From a checkpoint of a small image classifier: 1.81M parameters, 9.4 epochs.
Rows from block 11, named by matrix and row number. Rows with one number belong to one channel. Each number is 200 + 30 x the weight over its row's rms, rounded and kept within 0 to 999. All counts start at 0. After the name is the row's rms in percent of the matrix's.
# convs1: grouped (16 groups) 3x3 conv, stride 2 (model.blocks.11.convs.1.weight, 256x16x3x3), inputs within the group 0-7, a 3x3 kernel for each
# convs2: expand pointwise conv (model.blocks.11.convs.2.weight, 256x256x1x1, transposed), outputs 0-63
convs1.13,078,200,235,175,230,183,203,177,224,179,202,113,197,132,248,171,163,164,172,170,231,163,185,196,192,199,179,161,236,179,204,153,194,218,216,174,176,158,212,200,182,177,199,189,235,174,183,185,159,198,177,175,170,196,200,205,161,160,154,238,189,179,189,138,188,146,183,165,204,203,174,158,212
convs2.13,105,170,243,146,200,224,212,212,139,186,238,219,193,194,210,188,225,203,181,213,184,207,199,239,191,207,230,191,209,208,203,236,195,205,230,231,225,164,202,238,159,147,197,201,274,203,190,212,256,205,184,216,240,146,222,199,172,218,172,220,225,214,161,202,195
convs1.14,122,187,264,217,283,130,258,162,204,142,186,207,189,181,182,172,214,208,234,208,239,212,233,179,225,166,191,176,185,241,203,241,167,282,155,240,152,221,188,190,179,212,190,187,195,213,200,230,227,230,157,248,150,223,155,201,176,174,179,199,174,226,211,233,211,283,211,209,196,231,191,167,179
convs2.14,090,195,189,256,181,232,220,138,204,226,209,175,256,206,204,194,173,154,215,216,167,174,208,194,201,250,224,199,182,186,188,143,193,189,213,200,206,218,192,229,175,222,211,233,259,173,211,185,180,216,191,172,203,183,284,193,172,188,187,158,185,198,201,203,191
convs1.15,108,242,148,138,196,189,199,231,214,271,157,217,216,185,212,206,189,189,180,206,136,166,202,188,206,219,243,267,203,186,171,197,168,214,217,205,233,211,223,209,208,200,193,168,197,163,231,179,134,183,191,194,264,219,240,195,196,221,171,197,206,183,204,155,216,170,166,234,177,211,244,268,286
convs2.15,095,166,206,254,185,195,220,178,191,202,182,175,262,201,213,216,187,214,200,194,196,201,238,237,186,197,186,191,221,179,179,203,162,209,197,177,224,197,199,125,227,133,189,176,226,190,209,208,192,192,205,214,184,202,277,161,215,199,166,233,155,216,202,190,167
convs1.16,087,185,186,213,186,166,151,194,210,239,154,155,125,158,200,150,114,161,139,219,175,210,197,217,199,194,207,236,218,192,154,148,184,169,160,189,120,189,171,176,192,206,174,174,168,164,175,194,192,204,210,165,255,226,217,200,205,177,193,210,154,178,196,143,202,149,183,144,208,143,188,171,215
convs2.16,106,234,148,240,188,200,177,204,243,238,218,194,195,148,185,184,102,195,215,202,230,199,190,241,253,176,229,165,233,181,227,204,175,209,217,109,198,214,153,170,167,171,233,234,214,188,260,224,179,244,125,221,207,216,209,244,210,184,221,258,219,177,202,196,210
convs1.17,107,181,192,207,265,196,142,186,246,224,165,197,215,198,175,134,207,219,238,227,169,202,193,178,188,214,253,196,162,178,209,233,174,213,226,241,221,192,188,208,229,218,204,230,243,181,273,149,200,162,226,191,187,182,185,191,212,187,244,199,261,212,178,178,183,190,208,190,198,201,201,224,222
convs2.17,089,207,198,217,171,214,198,162,296,230,201,192,228,239,214,222,207,246,191,206,159,213,155,235,203,183,250,192,222,233,159,211,173,184,222,240,218,190,185,247,221,196,208,196,193,202,165,171,221,187,143,241,182,266,235,176,201,155,190,243,226,213,189,256,228
convs1.18,091,208,193,180,188,196,197,200,205,190,191,273,197,176,187,251,223,250,201,225,202,159,186,210,201,221,178,187,211,224,257,178,198,236,227,273,202,236,198,321,208,186,247,250,242,211,204,167,206,193,207,160,231,179,229,207,217,233,264,195,315,221,252,193,246,247,255,220,182,209,271,226,190
convs2.18,110,198,159,209,200,221,205,187,194,237,242,143,166,174,211,154,196,200,174,215,143,288,210,161,196,189,211,187,167,230,213,169,186,153,178,173,308,194,213,152,202,200,229,207,195,181,319,162,202,213,179,205,160,190,237,185,224,234,205,188,182,240,198,138,211
convs1.19,114,222,202,208,219,190,216,195,224,212,235,200,187,188,232,207,149,168,179,174,193,227,213,189,237,183,189,198,205,181,166,212,216,182,187,237,228,174,155,110,197,178,183,253,268,237,192,211,201,193,170,214,162,197,234,173,135,125,200,199,125,292,324,273,190,205,186,164,204,165,220,173,201
convs2.19,095,218,223,232,154,229,168,206,253,165,216,134,200,170,175,196,158,232,210,168,212,234,195,240,221,202,126,219,180,228,174,177,220,179,211,195,209,202,196,199,225,182,219,189,203,221,195,190,200,230,162,197,227,238,183,179,157,191,168,235,229,232,164,180,220
convs1.20,085,197,204,201,171,199,177,234,177,173,178,140,193,203,223,186,155,222,169,178,168,170,194,240,133,175,133,181,159,171,184,188,183,155,147,199,169,149,194,160,170,185,187,165,192,163,224,189,252,201,174,210,228,197,193,152,201,223,207,199,193,213,203,193,183,183,180,146,208,173,197,142,171
convs2.20,093,189,182,191,192,195,189,201,195,226,234,199,229,147,174,207,149,188,245,185,233,192,219,171,209,172,249,215,220,198,242,229,175,207,193,124,146,217,181,169,167,305,257,177,262,244,236,208,161,192,164,193,185,169,160,246,201,203,251,238,227,216,182,191,218
convs1.21,106,196,250,241,164,182,240,178,158,233,187,228,207,175,193,216,183,188,233,198,213,264,168,184,230,153,182,253,208,243,226,136,188,222,165,186,235,192,192,240,204,169,216,178,182,193,186,215,174,201,201,231,165,178,189,188,183,205,214,203,212,216,203,190,197,214,229,198,201,203,181,167,207
convs2.21,101,231,240,159,190,181,170,182,233,150,203,243,201,270,215,191,214,270,174,211,229,215,188,191,158,190,200,228,200,195,191,198,171,210,180,215,225,196,224,274,175,211,195,202,188,215,249,273,228,172,185,198,206,299,203,185,188,206,182,230,206,234,218,250,200
convs1.22,091,179,209,165,196,204,182,213,209,235,181,161,185,200,194,198,204,198,164,231,227,202,259,169,201,277,255,240,216,219,242,163,158,203,243,234,187,263,219,220,224,172,251,205,216,176,211,138,172,161,234,150,146,174,172,252,229,173,245,160,309,215,238,171,218,187,147,232,177,217,185,172,177
convs2.22,092,216,194,226,184,206,186,197,182,229,209,153,139,170,182,175,243,141,183,211,233,269,209,219,177,234,165,199,226,254,246,172,138,203,177,227,163,186,186,195,215,216,182,227,189,240,221,230,213,208,179,188,162,235,141,182,178,185,212,246,171,169,205,191,182
convs1.23,088,190,225,210,146,176,189,190,192,195,128,188,130,185,239,136,127,179,154,200,188,181,188,212,163,194,188,181,205,201,183,150,185,157,162,189,143,176,186,177,158,204,201,179,159,153,201,203,212,244,184,193,214,192,224,176,188,201,190,230,173,223,177,175,159,172,150,180,198,178,170,159,211
convs2.23,100,167,137,191,212,214,201,198,215,215,233,209,224,150,215,175,120,242,179,175,211,157,196,188,228,180,245,194,202,240,279,249,182,229,193,162,193,227,184,162,165,225,254,187,271,213,265,190,220,183,184,242,192,211,181,194,188,176,253,245,243,212,171,198,217
convs1.24,096,191,169,193,213,222,219,184,196,184,166,183,165,223,231,226,204,188,203,211,204,154,226,190,197,226,221,196,137,220,158,224,190,298,226,231,231,161,232,180,228,199,315,249,210,250,269,155,225,192,204,168,168,201,158,188,244,162,208,231,260,240,279,222,215,210,220,196,171,240,258,196,227
convs2.24,082,150,214,205,208,174,234,210,167,204,231,129,194,218,172,204,204,235,161,211,162,212,216,198,196,226,173,218,227,212,194,226,213,216,188,218,272,181,224,194,270,238,180,193,179,198,212,169,184,187,171,176,185,227,197,210,246,208,196,203,235,173,210,253,138
convs1.25,110,182,209,209,222,198,223,204,198,179,176,230,176,232,223,220,218,157,211,158,206,221,181,220,199,216,157,201,219,189,144,250,164,217,233,267,185,240,161,110,235,177,184,266,265,213,246,213,215,215,159,219,184,207,218,235,121,124,268,152,173,221,329,210,230,190,154,205,201,183,275,206,169
convs2.25,096,184,198,195,193,248,203,167,190,209,198,115,196,206,238,174,237,179,171,258,241,256,235,211,190,170,237,156,180,240,204,200,178,206,203,201,225,165,201,207,167,218,232,249,210,166,249,182,196,159,239,221,201,177,200,187,203,192,186,170,171,250,233,213,174
convs1.26,112,236,222,195,208,211,197,196,214,178,231,170,168,229,168,254,195,242,174,192,185,184,190,207,180,242,222,166,154,203,221,183,194,250,127,224,236,171,206,259,143,167,269,108,240,288,216,212,196,223,216,194,207,176,193,121,229,260,138,237,271,112,168,272,246,225,237,180,176,230,186,237,219
convs2.26,100,185,200,200,195,199,198,212,230,190,222,184,184,198,170,164,219,216,198,282,193,217,202,213,176,186,188,195,144,165,183,173,192,159,201,198,204,173,214,224,209,185,160,220,189,207,207,180,214,183,198,219,240,187,221,160,282,217,145,224,193,232,181,169,198
convs1.27,098,172,203,148,183,188,191,214,166,178,219,173,195,176,239,188,195,181,206,193,188,198,172,202,179,181,163,175,177,196,222,147,235,200,183,195,137,172,192,197,180,216,185,161,217,169,174,206,199,217,206,148,179,246,225,181,186,191,169,224,177,190,205,177,189,182,167,213,227,182,232,153,215
convs2.27,117,204,208,240,198,183,232,219,190,185,190,208,210,195,197,170,216,183,247,216,225,204,159,192,213,139,196,151,282,227,203,130,179,224,161,159,171,193,172,178,192,239,207,130,221,153,211,133,164,183,169,212,249,173,184,237,197,165,263,234,217,196,211,209,171
convs1.28,097,228,221,176,213,188,189,196,161,199,196,170,138,163,256,136,171,145,168,180,221,208,190,202,185,190,180,210,200,204,180,163,194,208,177,164,151,195,178,193,181,209,217,159,167,174,180,156,167,164,196,180,225,233,241,167,230,189,214,206,199,174,193,179,187,185,195,167,191,199,193,194,207
convs2.28,096,233,132,179,250,233,197,189,171,245,217,221,132,169,227,236,160,229,200,187,241,157,170,203,180,109,240,213,223,191,257,229,162,209,213,182,210,148,228,193,164,190,187,238,167,189,191,246,210,194,219,166,201,169,179,187,162,211,222,268,172,200,192,223,117
convs1.29,111,182,216,228,154,194,252,192,200,249,193,215,224,179,154,211,212,224,232,180,208,190,192,206,199,206,172,176,252,262,150,254,149,182,224,205,188,327,236,129,295,170,161,204,157,160,162,200,226,199,214,185,171,217,221,266,243,168,293,206,170,176,161,137,237,191,193,236,184,189,169,220,216
convs2.29,102,221,189,181,173,185,193,195,237,179,225,164,199,184,216,188,235,192,182,207,155,138,248,233,183,210,193,215,204,266,186,177,207,188,225,203,228,200,228,212,178,160,217,225,210,223,250,196,211,201,256,193,200,168,238,193,181,223,177,169,221,207,224,228,233
convs1.30,103,219,216,220,218,180,230,181,232,181,173,221,157,175,166,245,246,170,223,197,192,195,178,176,230,204,190,256,183,209,172,187,189,207,269,124,267,176,173,223,203,164,188,193,136,214,178,230,134,192,214,202,178,220,199,135,183,222,232,182,165,208,193,127,130,195,257,198,204,195,181,165,214
convs2.30,080,216,208,234,152,235,244,198,259,204,202,206,218,197,214,204,207,216,222,271,246,166,149,232,188,217,165,209,195,209,204,205,224,174,197,182,223,210,204,154,193,228,211,235,176,197,211,258,248,218,166,237,177,252,133,186,188,206,145,239,240,229,224,233,172
convs1.31,091,201,237,199,169,228,165,184,171,172,232,162,196,204,191,197,198,170,182,198,228,227,226,209,175,221,188,230,191,208,205,226,216,162,181,225,193,144,203,180,183,186,194,162,184,174,180,208,180,195,157,212,181,180,152,160,161,196,185,194,203,176,222,141,168,180,178,196,231,196,186,168,192
convs2.31,130,182,247,211,208,192,214,222,201,231,198,206,197,179,215,213,219,207,209,211,219,204,196,236,193,247,165,78,231,157,209,200,197,181,188,255,161,179,192,191,195,223,103,219,218,160,222,185,213,168,203,243,169,188,182,162,185,207,208,200,231,166,156,184,184
convs1.32,111,198,179,218,216,189,191,220,202,174,181,197,196,155,191,238,207,212,218,237,200,185,183,215,240,171,170,211,167,218,204,201,186,184,204,213,197,197,207,176,201,194,199,187,160,209,222,192,173,175,169,265,170,174,231,225,223,170,155,185,210,204,209,204,215,163,197,197,182,165,192,201,229
convs2.32,087,182,164,189,198,245,208,181,266,191,197,226,244,226,187,185,202,192,265,184,163,216,234,165,237,202,198,223,206,200,209,214,188,203,183,190,169,212,161,178,239,202,160,257,200,171,186,213,139,186,227,213,174,160,197,260,157,207,209,261,233,166,159,173,182
convs1.33,105,220,206,223,226,198,198,207,188,221,198,179,217,158,186,195,191,202,203,184,167,183,182,198,205,184,217,229,158,178,195,164,207,239,201,209,219,190,167,222,189,194,202,171,174,210,195,167,214,176,188,195,195,178,196,232,227,149,227,166,233,241,254,181,271,227,164,271,162,200,243,232,203
convs2.33,102,182,182,186,227,246,186,171,241,198,225,234,192,139,223,216,233,214,216,189,205,181,158,153,239,109,187,241,199,172,204,192,170,212,230,211,223,204,241,160,197,178,214,232,204,208,182,212,184,184,209,182,219,179,209,108,156,217,217,195,174,223,218,187,235
convs1.34,112,209,194,147,190,181,238,262,199,212,210,247,272,219,158,191,164,191,170,165,182,175,232,239,158,230,204,219,248,266,237,190,151,280,162,162,204,185,234,184,196,212,211,205,174,211,184,244,200,184,184,192,179,187,218,219,187,177,199,184,172,171,216,236,170,150,163,210,214,178,208,207,220
convs2.34,091,215,210,221,210,202,198,241,239,206,249,220,193,208,229,187,238,178,196,104,239,257,119,204,187,227,157,236,222,142,196,197,190,184,227,208,251,184,206,237,221,193,222,211,192,205,203,160,224,234,205,222,172,171,230,194,158,179,205,183,173,247,204,189,156
convs1.35,115,180,195,234,204,218,200,216,189,180,232,208,212,203,178,176,187,183,226,183,178,197,185,193,207,233,180,198,263,198,159,238,181,190,228,173,182,163,192,210,206,216,154,162,230,234,192,215,210,196,200,156,165,218,217,196,226,237,183,160,222,185,260,213,186,237,261,171,170,242,226,247,183
convs2.35,087,182,178,194,194,224,227,185,195,181,185,205,190,183,172,203,235,222,253,229,223,211,229,198,246,240,217,200,262,179,226,209,202,151,236,153,213,191,221,181,210,234,215,192,181,234,216,164,198,220,209,200,133,156,169,227,180,181,167,165,201,221,219,160,176
convs1.36,091,201,169,168,187,209,214,221,222,206,189,193,170,173,175,181,168,188,188,215,199,176,206,175,191,203,183,199,258,272,189,239,164,212,258,285,209,193,222,162,185,189,167,186,176,200,158,204,170,170,204,130,170,212,182,194,199,206,194,219,233,150,147,215,167,170,187,155,210,228,154,184,152
convs2.36,094,128,193,216,182,195,181,201,232,109,206,252,179,176,238,219,194,233,167,202,199,187,230,154,188,162,180,194,234,167,196,168,245,177,146,209,190,223,214,210,166,234,162,192,199,203,207,211,168,156,214,163,197,201,222,187,218,243,230,242,204,270,178,184,209
convs1.37,119,185,187,212,169,202,234,196,170,187,247,195,130,250,199,169,227,256,216,201,182,215,182,193,229,197,191,202,225,204,200,213,199,177,177,183,219,243,182,122,253,197,146,238,290,226,231,209,138,266,190,171,256,284,215,189,186,229,194,208,237,175,191,189,183,197,223,148,186,236,195,192,204
convs2.37,103,178,187,199,194,237,217,205,252,159,223,214,205,192,181,236,145,155,225,196,175,176,140,211,195,197,216,198,132,235,196,174,215,191,179,208,275,174,239,230,174,192,235,185,198,225,212,198,132,227,218,220,237,164,149,213,223,197,165,194,172,201,183,212,217
convs1.38,116,186,170,203,204,197,211,241,223,214,249,258,215,194,189,190,153,139,192,171,185,220,195,215,178,196,216,210,221,171,184,203,209,189,205,199,196,256,293,245,236,188,241,183,153,165,272,301,244,225,194,202,170,144,148,164,180,167,195,178,194,201,211,188,182,156,166,202,177,173,219,228,217
convs2.38,116,197,187,188,194,223,176,207,211,260,199,233,186,198,200,247,149,166,199,178,182,174,213,204,202,185,196,213,167,235,215,209,210,188,197,153,291,201,232,153,165,209,239,241,193,209,231,204,189,219,213,240,223,166,152,236,231,220,207,212,170,200,194,215,208
convs1.39,100,216,204,175,164,193,203,232,181,170,153,198,198,202,211,183,187,216,221,183,222,204,194,190,198,231,207,199,228,164,192,150,228,214,158,208,153,194,177,168,233,242,197,213,145,188,166,175,221,217,232,177,198,200,189,218,210,161,185,182,176,177,162,181,212,226,177,180,183,187,216,148,175
convs2.39,098,167,242,166,215,213,216,218,244,227,218,233,180,203,210,212,220,256,211,223,209,165,229,181,206,170,204,222,196,226,207,204,218,171,207,231,191,182,229,209,192,211,173,226,215,199,173,200,191,197,199,166,125,238,204,169,190,156,219,209,235,78,186,202,193
convs1.40,097,200,168,190,220,211,178,217,188,193,211,140,178,191,239,203,180,182,160,209,175,200,215,210,183,276,188,170,222,251,225,234,160,195,219,204,209,195,238,224,196,176,177,185,223,184,168,193,187,178,222,173,173,214,145,199,177,165,163,206,207,149,169,175,177,161,203,156,214,208,161,153,194
convs2.40,102,181,229,240,324,185,283,185,196,135,203,213,141,194,167,216,250,238,271,170,249,226,189,242,209,171,212,159,198,221,206,253,222,204,201,257,236,202,203,223,191,156,207,177,225,211,172,193,207,150,198,186,232,230,190,185,242,207,195,171,233,156,202,157,236
convs1.41,117,214,218,160,223,181,153,240,168,168,152,211,213,182,167,232,191,254,235,220,204,208,216,198,192,207,195,181,197,214,232,218,195,184,210,209,179,148,207,218,175,163,277,197,253,249,155,184,206,161,174,269,182,273,283,207,193,214,219,176,169,186,197,183,226,180,198,212,210,148,201,165,132
convs2.41,101,220,190,227,179,267,170,254,233,180,202,219,236,234,193,194,151,158,173,201,238,194,187,184,191,178,212,176,193,236,137,184,179,194,161,220,286,170,243,160,155,209,196,213,209,235,232,203,176,210,241,214,164,195,193,216,212,196,183,196,178,217,203,191,211
convs1.42,097,195,243,251,168,197,186,170,197,227,193,230,209,243,211,207,209,225,232,180,203,206,189,219,209,199,184,221,155,132,217,157,207,179,171,189,225,155,227,157,216,173,242,173,226,192,219,235,175,212,212,230,202,207,178,260,202,232,261,180,214,205,198,215,255,216,184,275,144,247,191,193,209
convs2.42,091,156,223,222,204,178,207,168,204,151,257,216,213,188,158,195,154,220,224,200,154,209,272,186,215,230,232,211,173,160,200,240,212,245,232,175,186,128,184,225,159,152,220,143,187,224,214,186,201,162,183,183,147,244,224,202,191,182,192,185,239,219,251,195,203
convs1.43,089,172,187,155,167,234,176,179,138,206,156,204,199,193,206,185,203,193,148,214,204,219,202,212,188,159,181,235,160,218,172,140,204,237,193,207,172,176,196,208,186,217,220,203,165,182,209,173,195,193,212,236,163,182,161,163,136,190,192,165,235,182,211,191,204,135,193,195,209,141,169,185,195
convs2.43,103,129,228,193,194,195,182,209,223,227,244,250,196,174,189,199,225,235,198,163,233,131,205,222,277,178,193,182,218,184,247,175,168,186,142,211,181,161,190,164,153,194,223,243,225,206,159,266,192,144,198,174,260,156,180,163,198,220,180,173,155,231,190,217,226
convs1.44,101,188,216,225,190,161,193,217,127,240,219,180,190,173,221,223,166,170,144,243,186,168,238,235,248,207,221,228,176,181,237,201,200,207,141,196,186,211,191,199,186,199,181,181,223,194,204,169,138,184,229,227,166,238,158,135,209,189,182,199,167,231,169,184,155,191,166,199,184,155,252,180,199
convs2.44,088,183,193,189,272,195,274,223,275,234,195,221,184,161,158,160,231,209,169,186,216,243,216,189,187,220,175,205,244,166,182,201,177,198,174,244,210,217,237,199,220,167,210,200,223,185,225,155,192,215,195,234,235,204,216,214,227,227,233,205,213,136,217,213,158
convs1.45,085,187,177,198,210,230,184,193,183,212,181,165,180,201,166,166,204,183,201,210,183,213,193,202,210,224,191,225,207,164,176,164,249,216,170,207,203,187,250,188,238,171,220,201,221,209,198,213,192,215,159,220,184,202,176,170,178,204,157,237,178,168,144,186,188,203,205,171,217,165,189,139,174
convs2.45,099,201,282,182,223,227,239,184,235,216,242,236,215,173,162,224,228,204,205,217,256,141,213,241,202,179,195,223,247,194,197,176,188,212,218,209,224,216,195,171,274,190,244,203,211,243,191,225,210,150,207,234,172,181,139,185,210,196,224,204,187,197,149,236,150
convs1.46,096,221,224,186,251,175,200,257,222,229,199,197,181,145,200,185,165,176,186,223,170,207,224,178,152,180,203,220,244,218,200,240,196,205,202,204,183,172,194,147,182,243,218,188,184,173,191,194,149,139,215,209,168,188,163,191,214,220,189,222,181,194,186,227,184,230,221,225,169,218,223,199,234
convs2.46,101,200,168,204,179,187,166,185,205,167,258,243,224,210,225,173,166,184,166,265,204,232,266,223,176,218,151,252,215,210,220,191,184,204,228,193,139,193,195,203,193,190,236,195,197,220,185,169,192,180,205,160,179,204,216,257,219,192,170,251,196,141,205,209,207
convs1.47,107,189,246,193,223,173,202,211,167,262,184,155,234,219,216,185,195,214,168,193,187,205,169,215,189,206,166,233,160,139,226,214,216,207,228,247,296,179,143,192,180,213,212,220,235,187,146,157,225,162,209,174,218,217,162,198,249,205,228,199,267,174,205,184,229,215,208,241,203,230,180,196,200
convs2.47,092,165,205,217,199,165,190,164,220,222,217,192,231,179,234,179,202,163,163,187,230,224,216,213,210,206,221,239,197,145,159,226,219,186,203,238,212,230,156,227,210,194,192,154,198,217,191,204,231,204,188,233,213,260,228,211,185,229,182,198,141,256,235,258,183
convs1.48,096,198,248,200,200,181,211,188,205,276,149,166,170,190,212,163,146,151,191,239,188,193,233,180,195,202,148,221,240,163,211,200,156,227,228,170,205,158,175,192,182,220,174,174,171,167,227,147,211,182,195,195,214,203,180,150,184,213,192,197,175,139,169,165,164,171,194,183,218,160,143,162,174
convs2.48,101,222,231,218,185,278,180,200,219,138,168,223,186,195,235,251,137,156,187,207,195,222,224,201,220,198,171,217,203,184,174,189,164,194,197,239,221,158,248,222,224,184,152,206,248,171,208,182,222,232,221,200,260,264,178,140,220,148,229,193,216,189,250,190,194
convs1.49,100,210,172,160,177,257,162,187,191,167,180,146,252,166,152,172,144,214,142,215,153,209,179,223,210,216,197,221,189,186,216,178,191,233,205,222,212,209,165,219,171,168,168,200,202,183,170,283,226,256,137,252,255,243,230,212,171,187,165,225,227,207,196,225,182,189,236,174,190,179,199,201,185
convs2.49,094,165,195,184,219,191,221,152,211,227,200,219,205,179,244,177,198,254,193,186,229,121,229,229,209,185,177,186,271,209,173,183,169,224,227,185,217,201,219,202,252,218,210,212,225,215,256,234,188,169,250,173,230,235,211,202,139,216,230,176,189,214,190,193,218
convs1.50,088,237,178,229,194,153,241,222,272,254,213,181,202,166,233,185,162,155,205,175,187,164,190,211,171,193,192,202,160,215,178,130,203,157,186,154,213,184,202,192,164,208,198,220,165,168,190,205,187,218,193,145,179,176,192,230,224,275,169,203,190,224,182,187,212,204,190,171,225,175,200,139,167
convs2.50,093,149,197,227,197,193,145,186,211,242,190,173,159,179,176,153,210,143,212,191,191,163,225,198,242,191,221,165,182,196,231,183,208,230,192,219,216,230,168,216,185,186,219,168,218,198,218,187,250,256,166,223,230,178,212,260,185,178,159,213,183,200,216,207,137
convs1.51,082,207,166,213,173,257,166,210,213,141,195,206,232,155,206,195,205,240,191,206,144,202,176,235,194,186,193,162,180,141,152,158,229,184,212,127,170,173,191,209,201,160,220,209,216,206,163,172,203,216,207,160,143,184,181,222,203,148,172,228,133,168,185,185,174,218,217,169,158,210,177,223,218
convs2.51,108,229,133,218,180,182,177,200,239,195,181,172,250,126,162,207,182,244,134,172,245,186,249,204,278,196,199,205,152,189,239,217,188,219,164,209,201,183,176,176,219,219,247,209,242,159,227,143,205,225,164,221,220,185,173,222,212,228,201,208,171,184,202,208,218
convs1.52,091,197,164,201,160,174,203,221,203,206,242,251,220,319,133,250,219,179,186,208,205,158,165,176,179,171,224,196,179,149,184,159,194,198,161,192,166,201,214,196,272,168,206,179,201,201,167,219,194,204,256,181,150,167,166,193,222,181,223,185,195,227,212,210,193,246,201,284,169,240,193,182,169
convs2.52,095,196,148,196,192,217,259,171,229,159,172,139,177,167,172,191,234,228,201,201,223,130,208,195,188,221,234,214,207,158,207,239,222,215,230,202,218,187,232,179,181,174,240,229,202,245,193,199,191,245,175,200,240,220,203,135,191,222,212,235,177,273,198,212,244
convs1.53,097,169,183,171,164,240,166,156,189,165,176,230,157,272,226,192,176,189,254,215,199,197,183,167,181,181,166,157,201,181,217,170,145,178,214,184,154,190,173,186,208,240,167,208,193,159,193,208,232,216,142,267,192,253,237,195,217,174,216,176,200,217,202,256,191,193,187,226,208,186,200,191,215
convs2.53,099,194,138,241,190,165,229,236,158,172,151,210,215,92,276,209,210,188,246,191,219,144,210,191,243,249,235,222,169,187,182,215,203,202,230,189,215,204,252,225,186,154,183,232,183,212,205,234,219,177,196,189,185,256,217,196,237,233,178,236,174,171,183,236,235
convs1.54,091,240,260,233,243,158,273,231,254,277,151,176,178,207,213,182,161,214,207,193,193,204,180,212,204,166,145,187,187,194,181,156,216,181,179,195,184,187,177,164,176,232,164,148,199,172,217,169,178,196,216,149,217,182,197,211,203,212,188,234,204,214,224,269,163,199,163,176,208,175,157,176,153
convs2.54,111,166,233,214,161,211,189,180,173,217,218,218,207,164,181,209,192,137,180,191,214,198,243,194,211,189,191,202,237,221,176,155,155,193,183,232,197,175,182,205,181,227,199,167,235,150,191,194,230,294,180,192,161,168,171,253,201,200,253,169,194,140,202,197,145
convs1.55,091,197,205,232,272,193,223,201,243,183,160,172,192,162,164,180,220,217,166,227,189,194,209,158,190,235,208,222,183,183,199,168,221,192,222,163,202,184,161,177,196,203,175,221,222,180,165,193,168,172,204,136,222,185,222,167,165,177,150,195,206,150,167,136,188,151,169,166,186,206,188,190,205
convs2.55,092,210,201,212,213,191,141,211,224,176,253,178,242,200,200,224,167,169,150,259,201,227,236,204,231,203,167,181,126,198,259,220,223,153,190,174,221,208,181,224,171,187,205,161,218,197,174,225,193,248,185,174,194,244,224,168,216,186,216,190,182,235,215,195,157
convs1.56,090,170,175,189,183,221,104,233,213,203,193,175,184,174,206,180,200,190,170,191,242,197,211,192,191,238,221,249,217,263,175,231,186,267,250,243,254,194,227,180,196,178,214,194,183,178,172,184,210,236,195,229,182,151,212,192,136,145,170,219,216,174,214,192,210,210,170,177,174,205,190,183,180
convs2.56,112,237,236,230,147,158,188,199,244,199,246,183,193,225,182,190,214,195,256,195,193,184,243,226,143,221,258,212,204,198,205,191,205,205,239,140,177,187,203,156,221,222,244,198,194,195,202,226,185,203,264,209,229,171,163,199,180,185,237,235,238,177,159,234,219
convs1.57,093,225,191,194,212,187,216,192,200,219,176,177,167,144,197,178,243,163,168,172,172,169,233,198,263,170,197,237,208,148,212,207,195,239,178,179,232,169,230,154,167,208,161,226,143,173,151,195,198,182,244,200,194,198,171,215,167,170,211,179,178,162,168,143,197,208,170,157,199,144,200,173,156
convs2.57,096,183,233,195,200,194,224,224,193,178,231,220,203,217,187,205,195,203,256,197,198,209,206,211,264,219,187,224,205,234,231,163,192,193,200,211,235,187,142,197,186,142,168,213,163,211,204,181,238,173,249,220,146,261,199,212,153,221,169,171,197,257,189,229,186
convs1.58,089,179,189,170,258,214,213,206,234,250,214,240,232,254,195,194,216,207,205,180,198,196,187,211,185,168,208,197,131,212,153,142,258,161,187,170,148,223,185,246,214,176,184,188,228,205,145,174,200,172,178,166,159,179,157,181,220,166,167,218,191,206,210,155,234,230,278,226,144,198,237,223,181
convs2.58,102,268,152,199,175,208,182,186,221,192,194,173,200,210,168,169,203,194,180,246,238,158,244,207,181,224,212,204,142,163,202,176,176,233,170,184,134,213,216,173,215,182,225,198,188,206,240,233,198,265,181,207,239,216,194,164,131,188,247,201,205,172,184,213,213
convs1.59,091,185,121,160,160,170,178,144,208,206,258,270,244,237,185,219,263,273,235,223,196,217,206,186,208,191,185,182,194,196,242,174,223,213,182,172,165,187,247,207,246,205,228,224,230,237,181,184,228,210,216,207,206,203,185,238,198,172,216,245,255,200,226,224,176,230,202,257,194,225,252,258,206
convs2.59,095,214,124,189,203,150,194,184,188,91,145,187,249,178,141,199,189,184,203,174,221,249,179,152,190,168,188,189,191,140,201,203,236,223,195,188,214,205,234,218,182,149,253,144,187,216,253,166,215,240,187,160,216,262,269,114,175,216,214,161,211,228,219,225,205
convs1.60,089,207,133,169,159,245,116,183,183,213,174,187,245,155,169,195,136,172,183,163,216,172,225,217,239,215,200,187,195,250,206,230,177,259,184,243,225,179,165,199,203,162,205,197,215,193,220,218,221,234,132,250,274,191,238,220,181,215,178,245,209,203,184,194,189,195,201,175,177,216,192,191,195
convs2.60,086,145,211,225,202,218,175,202,264,214,236,212,155,228,231,163,165,227,175,203,211,174,228,207,221,152,199,177,187,197,173,197,189,188,159,152,183,198,186,244,249,161,219,226,216,195,244,198,208,205,244,194,220,242,180,210,169,170,180,234,162,161,210,165,201
convs1.61,110,187,178,169,175,191,171,252,226,232,171,190,154,182,215,215,191,213,225,203,234,244,200,208,208,177,169,159,179,267,250,179,173,178,191,134,164,163,197,145,196,220,216,228,191,191,203,209,243,186,192,186,175,178,174,191,237,193,189,160,220,212,165,182,178,191,167,185,214,220,247,202,196
convs2.61,108,173,225,231,190,168,221,222,207,154,174,192,230,243,217,187,235,197,220,197,227,221,133,194,160,179,172,174,186,218,197,168,258,159,235,215,216,213,157,296,179,235,210,201,214,191,195,157,228,185,190,179,165,227,226,226,229,124,213,195,235,211,191,159,204
convs1.62,094,199,192,179,268,213,264,160,243,240,263,217,244,130,170,185,232,235,182,177,189,198,166,231,183,222,169,222,167,189,174,149,240,190,183,152,162,202,206,212,187,184,190,232,231,189,170,180,227,205,175,155,173,174,177,203,202,219,169,219,188,210,167,156,230,218,223,198,169,218,220,228,179
convs2.62,090,261,201,217,256,213,174,211,199,164,236,175,239,207,170,207,204,233,159,174,204,212,232,223,227,210,187,203,127,196,232,149,212,200,174,177,179,200,226,189,222,205,204,173,192,210,179,204,179,298,144,184,228,174,178,205,176,192,239,234,194,250,186,226,162